From a checkpoint of a small segmentation model: widths [64, 128, 192].
Rows from block 7 of a small segmentation model, named by matrix and row number. Rows with one number belong to one channel. Each number is 500 + 50 x the weight over its row's rms, rounded and kept within 0 to 999. All counts start at 0. Numbers have three digits each. After the name is the row's rms in percent of the matrix's.
Before each channel's rows are labels from the 100 images, of 14976, where the channel reaches its highest value: "top examples" is what is common among them. Only what is clearly more common there than usual is listed. The data: drawn branching plants. In brackets: how many of the 100, against the usual share in percent.
# convs0: first 3x3 conv (model.mid.2.convs.0.weight, 192x192x3x3, each kernel summed), inputs 0-191
# convs1: second 3x3 conv (model.mid.2.convs.1.weight, 192x192x3x3, transposed, each kernel summed), outputs 0-191

top examples: drooping (41 vs 16.7)
convs0.166 092:487501503545474470450418584501471475575528452470461529412552563448554585482475441528472473485452526481552517509403479522475354506531453468475546438517456451540530492366520538422504513462558487554513435455532560566508585516457586567478465489549486446477547538555486486606503543455437577580486441586459482470405568483452485396448556533583510521430565424491551439602467502446481492482490602466451444470542538496442579488521559568567571473524546478474513488623522452474448443529482453494511467540457465573482465485568463502544478522444511528483505474561426537483562470497507589618
convs1.166 077:555526483524466478492495559497560499500528549515437477475539512459474366518521462576447523441432597546569507486471573425483443521497539549538494514510613438481429459501514547487485497423411598540526598510467416536479493564511468499545467451521487558532447471557585528530522588495527504387563497615447473536504497591372497509491515522494458570478541446495499556572458492562442531450444475545474550407447508493573493616453505494515537515551496508576533536418498541470542468527468494491346477436469572534521544492508380492496559528540527459554492458578547497565564397450450535424

top examples: two-way forks (87 vs 42.8); leaning right (40 vs 16.6)
convs0.101 090:592466484531460479504524491529493449505569498633492523512465500567450525573523526523501600517465621448593553479479515589545513439508588629488513466509516484415467568477505521487496551442429503423515568493537501591482592496498503552535581394462545531467529469526514525400442579483427562484484544460477498595447497503552443666474396422497511476450506468532479577557538580492577472525459529456528459572480463524579487517543466520552546459531534481488458502525476538550399476503491536493449485458415578505414544528553435478528455478496495497556541607584504600529449523495490525504
convs1.101 136:544431428441514569520583502483522465558504565458438452536529571536525434609440452503586516511498478463467416529515479437506515424559540499500556555517467581516495427343413516620434535484610480491465431439525553520509461451515531529520529524480588356518529519489411483516524507493561474601489487507568532532520544563501586440459472436478443502468538562498534492512507489449539586451439519438511529499523557458408500514536488547506442390531495525535533500445562485588523596534514467521561424553432436514467543399487518483462512536481592428525466519431574521483519524488562585541

top examples: two-way forks (96 vs 42.8); autumn leaves (43 vs 16.6); leaning left (41 vs 17.2)
convs0.111 095:570536483478479486535496502413495604519553461498427459591458507501550552466458580540432538468377572503465470485447514550456448547459482533457506484536411441496512500480461541540481421467520492530497604504488492623556458553539472520482480486533573495448459467533489478609569444562524369460534489464467515451517539491400534451455520439567465539483416566481341506493481503534534584509403565414481544544620525497429474503496448531455562562579546534473543573519453477508523461556550523484531526461468573570477398452528491490542547511459509495620521545510487495578448503615493505545
convs1.111 100:488507532504447577490453581513521475562464528581493482513516411420560588527429462458478467490499450510567509541447432509496527537551524455505533496518427447431475490442523448471515418455563419478506494508405456434515443500469540421511542581461521454543460510489565495435552482507502458516530450532523578418559492536492520478518334366503502523486480526498484405438551540573516538530493462451537342566464505517468590429361494458462443542516472451452464505524454502479423557558487454417602483467436467535506550438472492416513514420467542481472558520571538529464517500356461464536

top examples: two-way forks (98 vs 42.8); narrow (43 vs 16.7)
convs0.73 093:506468552491499410493562502550470391520492435560526523524454456505514458531585477488448511500576516490634585614503536484510584525487486479538577535533608500463457469479556506572405531437468385461506486463470493458526464457405454469480578574393508503557460508526487548514518520491520486391658492552474453578532517525530504546587483480520499569546467513472551538502558499459531582517579457430526421519462522467508596477482502515542475458530507554527422523519459594527508506457494510494477504455438536467443533466451505604520629504386524524551517589481430587576431519531446536499
convs1.73 112:509473441550563541587535577395551494483534564552406474526528551424435463522438467535594463504479494427494536450591430523567478472490457511520447497507471518514540524549456479559550607551594469475516535401512531495527468484539477404521465476451564402476546497505497473520443460554566530534484467502486443473438599502438585459498477538543571380379506537465477434522516528468435459463613552461504587513435462542496592497528459465521422480509417469464477497464541451484474511610585573475524433536496478503464537477441507488541471549494546511490465511339541416450533568493514552575

top examples: wide (56 vs 16.6); green leaves (36 vs 16.5)
convs0.131 102:548442449526500520547556537462479644582485426496516509443464509448489461506523495545557548489433419566561535460459480565473411507554555467432496488530431495514512359493514514519470524442445382498477487446468555404477418477523574475573548493510533442527461473511458506490530381579469541457505485493482480419545497490487515526514490512491486481470510493469500467558492550527566541552501390460443453538576553531561547502455580494508429370557504457430446499668597583509496430517545487468508402531488417571418519454507532578502494517493591503515462448553592497455452532423458514527
convs1.131 081:549538528579479391474499603500549453524576565457428546417477508512493453470518583562414533469398623519501523521539584479466447525478507507534501463501585498429514501472612529450506438496506564544591627489527460494503483488538588504486511496558560477520525420479583500504420539473552546375551551548481500561548469574409476496442546402458522419532493429485527485493466542540501541559521467589470512489487444480584450572561534504497474558511516583497557561485465549525497449510519532452456513490474559616416507492555442495532545410508524471516535484592415448572475485520450587439

top examples: autumn leaves (42 vs 16.6); wide (41 vs 16.6)
convs0.13 102:437584472408533539517490371543446588491464530518567533578501614464529543501498452522531415492543527525520504476530484519485445486562497479411504470442410423571582443499519470494500581547439521575530510505502554622554413571530486471468451545564462400505500528498509512567445472550558572472436521504521516504467499526488481499487495489458475547591545584560472428543443478498427676522483488517426506458433566501503481477457537423501500473500456493446619531501492493438583531487515533471452433392543484542413510587463544521516498575514537587467514575513445505514492470582593442548
convs1.13 091:550512553506499434428529567514464519572542464517470482489535507556498554479459502484445462504487472444561525460442439497521584603441497511502531510497399475500529563531487477395582422486550476454553512469502491461475531532480435556477519383550465651487495497403553532478532516519438502521545472512570559445381498514579458462413401506543568536523426547539530499464585505512442474572537421534461346470499476471533519490438600447494481524443434467428443548540523499484372513517492459406461530459443470447571531462522395482466446421418553532544499503562541545515453504494418443509

top examples: wide (64 vs 16.6)
convs0.26 084:406464521499436531528523483443514477530479541497482487380469536495393388538486591506561554460434513457559506496468432524421486477539498543475437437504505476457450568522458452450533463520485427544457517443483520523427585509396497546586523489553546589523480485526516507575451421582495450563568444618560486563524441473449468469487503501493517479542508546502494487509588475523502441499450550522483490438554534527542588432559500488515378501523477555423417501551539622452487520581569515442463517410653430510556466392617463459471526497519556491447493483513518551469511564492540524432
convs1.26 076:529439515481460438488506588458575523516544542478476484460487506498435419490491517627450486478517495506470566502480578457479525481457551525541567500514617498429480479510574478512492485489486528515613638492489517427461486529581582477456469425475462492522483455525577592481462578505575531315511518569456478531500440575425458544504515508493520420518509456508497529497432492543399553498474487504480496426450488464543467594500525546512513538591509535520578605466489572483531441508528525535358530492453523559419529529522495517487539457516480428567552516637472510543462379547445468410

top examples: two-way forks (100 vs 42.8); narrow (48 vs 16.7)
convs0.81 096:604500438490428485447529478504544413554593423451400476449523456529454546496484532546498550509497617525581506618412450468510545471459540551512427457587508586460508617438489491547488443466500550505621539491472497422436494532592506403511441479541576493433512488481495503399490553487512432478533559502573515521540498508600513538410580481575447457482449456467578573503598487484458523457422511486453410444539453503506467468466484479477535471464544483525539513445472499541520450520499546532470549434507558633517416514475519569433477474500531610592478473504526430510485508545478492431
convs1.81 093:442509531547545533588502385396471579492459489476520475520510514509501562513513523483536466544548422461451459522522420460512515509471524470421585450492525545537422437400432467507461542515473484468399476463527606491588473489487434447415471533476527495573471618514477460493571475472495555515354435522470514445503547403583510520494480485508547547467494535469511395528555435440602487509570501404484479414515466617463483455465515548458470442449457492558510504472406480479486547624522507513581431472502529449498510483460558539476452512494498526393491474411618505436480611491541510518

top examples: two-way forks (99 vs 42.8); leaning left (54 vs 17.2); autumn leaves (40 vs 16.6)
convs0.102 088:480481540482443531520591498490468501473552491403529515516484502538491470523472512532512491519598523514583514514585570570483465482475466533485576479494553553396550524443460519474602406476533422605463435511532466579482474452515496482472582549506629483587508467550499554502484436587508400488588516582520504509578518471455630525451411495649418526568511434488525589541463541547535541530464411415545459572585517492440434545455484488500586476506500538556478469525494472518515474469496484459502503526515518391492455566505516565470430424472530539532547475486503474433424558447479501369
convs1.102 105:446506525487502491497512514507593524459498556464450542499479630425435511518485472536577574563534557454428485426488469569532422459479445426526540440547497544445573485551401539511511511524459514494517481424488552514478410473502485475528500479524511494604555539553458487498498552531610488510406559539493561524434540520488500586598475525510542431406501471493502514491526493433418517529588516426490608507451440527526531492573453564538416511460411445505448538496478480580476504536550409453558504442505450502472494470466513547540504531479502514458391408306540451418593551595498541528

top examples: two-way forks (100 vs 42.8); bare (46 vs 16.3); leaning left (39 vs 17.2)
convs0.163 087:591404534532476463448555508558394553554525485518487550433466514482359590435517413461429587443509521470541503502456434500475418492470449530458445449448532561411509464495519423515524519529523328557576476499598408439484426517451509502564551507452554600406529509545470540491471489526457509478457495534521457541501492514485580559498489438482517516516530563484517390480503617535490620456543470514508512406450461489441464498519500480468550486466513480565455613540539466524413529499533531503536484410544545522449563488473531463478660501501505440461516479531534550469486545531460511462
convs1.163 094:470524376410504512540560477421587519522523563491515547587506588502540595476386569435468537521491534503489485485475523498471515526536452476495557553505420506539568533478462503509534552477565477539545553412465489492512479422411522512538509548559465462512534440482442598478496534565562456557474456604508518494471491607543450406557539381501521374441514513493523488444521469432537560587610609561491528456486395511517528523508489441490513510476411506485494558511532482471615599550524578405545504426555495549506468465441464486547472548566491502538436537450515506562575444496493578516

top examples: leaning right (53 vs 16.6)
convs0.106 099:501598495467501532553403576477505475542447548507511482399429440536537424535554525518494470502492499478526470441509494471552522457517493534565492507587477481520497589548527537492493586515452543424469459522608487566531523525481475627441481532546553484424479517498508537551511532363485524510406516458493550456500536554531440400501492485519598546453510514468516553521449602474533507484528578441509590557594448529511531627527510561442558489453521510489422470523692519493462552493478526536528503599406529431500436495545553507507469466482578471551524518525569457461452410447551622524
convs1.106 091:539500445461486447465434543514483529432497536541479487468520543504460391492471485599500451495451542517553575468514574549498508470493540511534471529544544463425397500495453524482449460427438601466566547528447507462454545509564521548527486443417419526483455459509616570563510594504498520366493475579471486575516445585426423495497517568440424545500534491463449490573456488527392568420465548526508484463491520477504509533488467562594562563548516463490567576456571546407595502450444531515361473498447578499536479537518413501489522442515480455593543455589501472549500423429504483435

top examples: wide (64 vs 16.6); autumn leaves (38 vs 16.6)
convs0.105 087:445424645547444436481510554443424565535412595527524495527422574503478589488531527548494485493495512478602473517474560517470331502560513478472450452566406461576567447521491400510447578510543511477503526523526549565499451555493530457502511569537541501549422395505488609533514460454517610494561551507506534449477471463448442540495497496537529515460498568539478407539523518416418502493527402396439460513539501512621467453501473526426546516451490567497506478549502452506421498453476465535545501534508470522518445430412531433480580493554511480521475545572533609502451515478446473476
convs1.105 077:517523564456481450608520574473604489545569558445462548469517421511439464469458579510511546506522573492488519523404544491538515460412545593496480442492617487444505535554590562514479407486362482535607557517438463499468487542566535519546434534494568587550471459549536546476493636550528492413507542522454425483482470593523480465484497455487425503500493445534467559533454516541507551512454452531447420437441494465506535535508556480477522575540500463542531559437555554503511450589539569447421540495417571550432493494503419504465540452507533521499503475603501466536483447423451410411

top examples: wide (52 vs 16.6); autumn leaves (38 vs 16.6)
convs0.33 109:511472444493538447522473473470523514518517522545580516503451392491472395492521592468582398560482467549575462571572563516564412451435491543515468495513430520646498553467544540403441482542511643570452429475534518532569479510552574542463456550467536504529489550535471445510503452552483406551447541442476453495576535584494510414490561542527451535500522483516434511465564510468501434538482506477429496526478510459497534606465475536552587546501482524414473516391419498493548507511504502528592470613500415471551524500632550463518459455561477467480505468500428401519452462427538542507
convs1.33 095:542512550511525501550443503515502450552535516619427506413556550500488510550567484677527602457492502404523509480482513498490495457497527489508548501467527470449535507529536481602453450526377474425578540458490531537558477501459526516459524509505458444468505551475516393521525541505498529437562429455467460498457558522528451604461545568436578552494517486523503462544405476572437559400487554511489540505533504478606428576431513546454500418535518459587563509469502496442425491486362449517474487555473537503517566442563593457526520472570499413608511563547533452450433553487551573455

top examples: two-way forks (72 vs 42.8); leaning left (39 vs 17.2)
convs0.170 093:422569512465457540477536510497410573512518535427438524533518473475479392521518551586476460486542528511620506505476519558564381574542497533496431486449481543522572450447525349503479468463490314441428570455522503470532461512441491449533581539492489566571444535523496502522503419533469500505570513456482570513531471512497439464571463555596452441424482579479531458527541565511516480495549389455483484478544518552524492406555527469460475391457524558555480512593574579461448381434513501469556552463547450578516524500478455425487441476506492520511511456535558533466562529543450505482
convs1.170 084:517517568581496441487550537460560549525519515443386537440482458543465454454488605457434534448546538491549483417365475440425509527538515603494490452450548536486480542579558616488485422457503412578589572485507456567502477443529524469579551482539653495507516493477471535485430516522597514444580516477463511499469470566489515461414451460502482445489477416576569525489460462513482493534554468491466479471437457427544458617549551518486504539531493482478545486508409572552472454608576477457465575444556579581465506458574483551481550503513572472494519476552511479561545526524431430504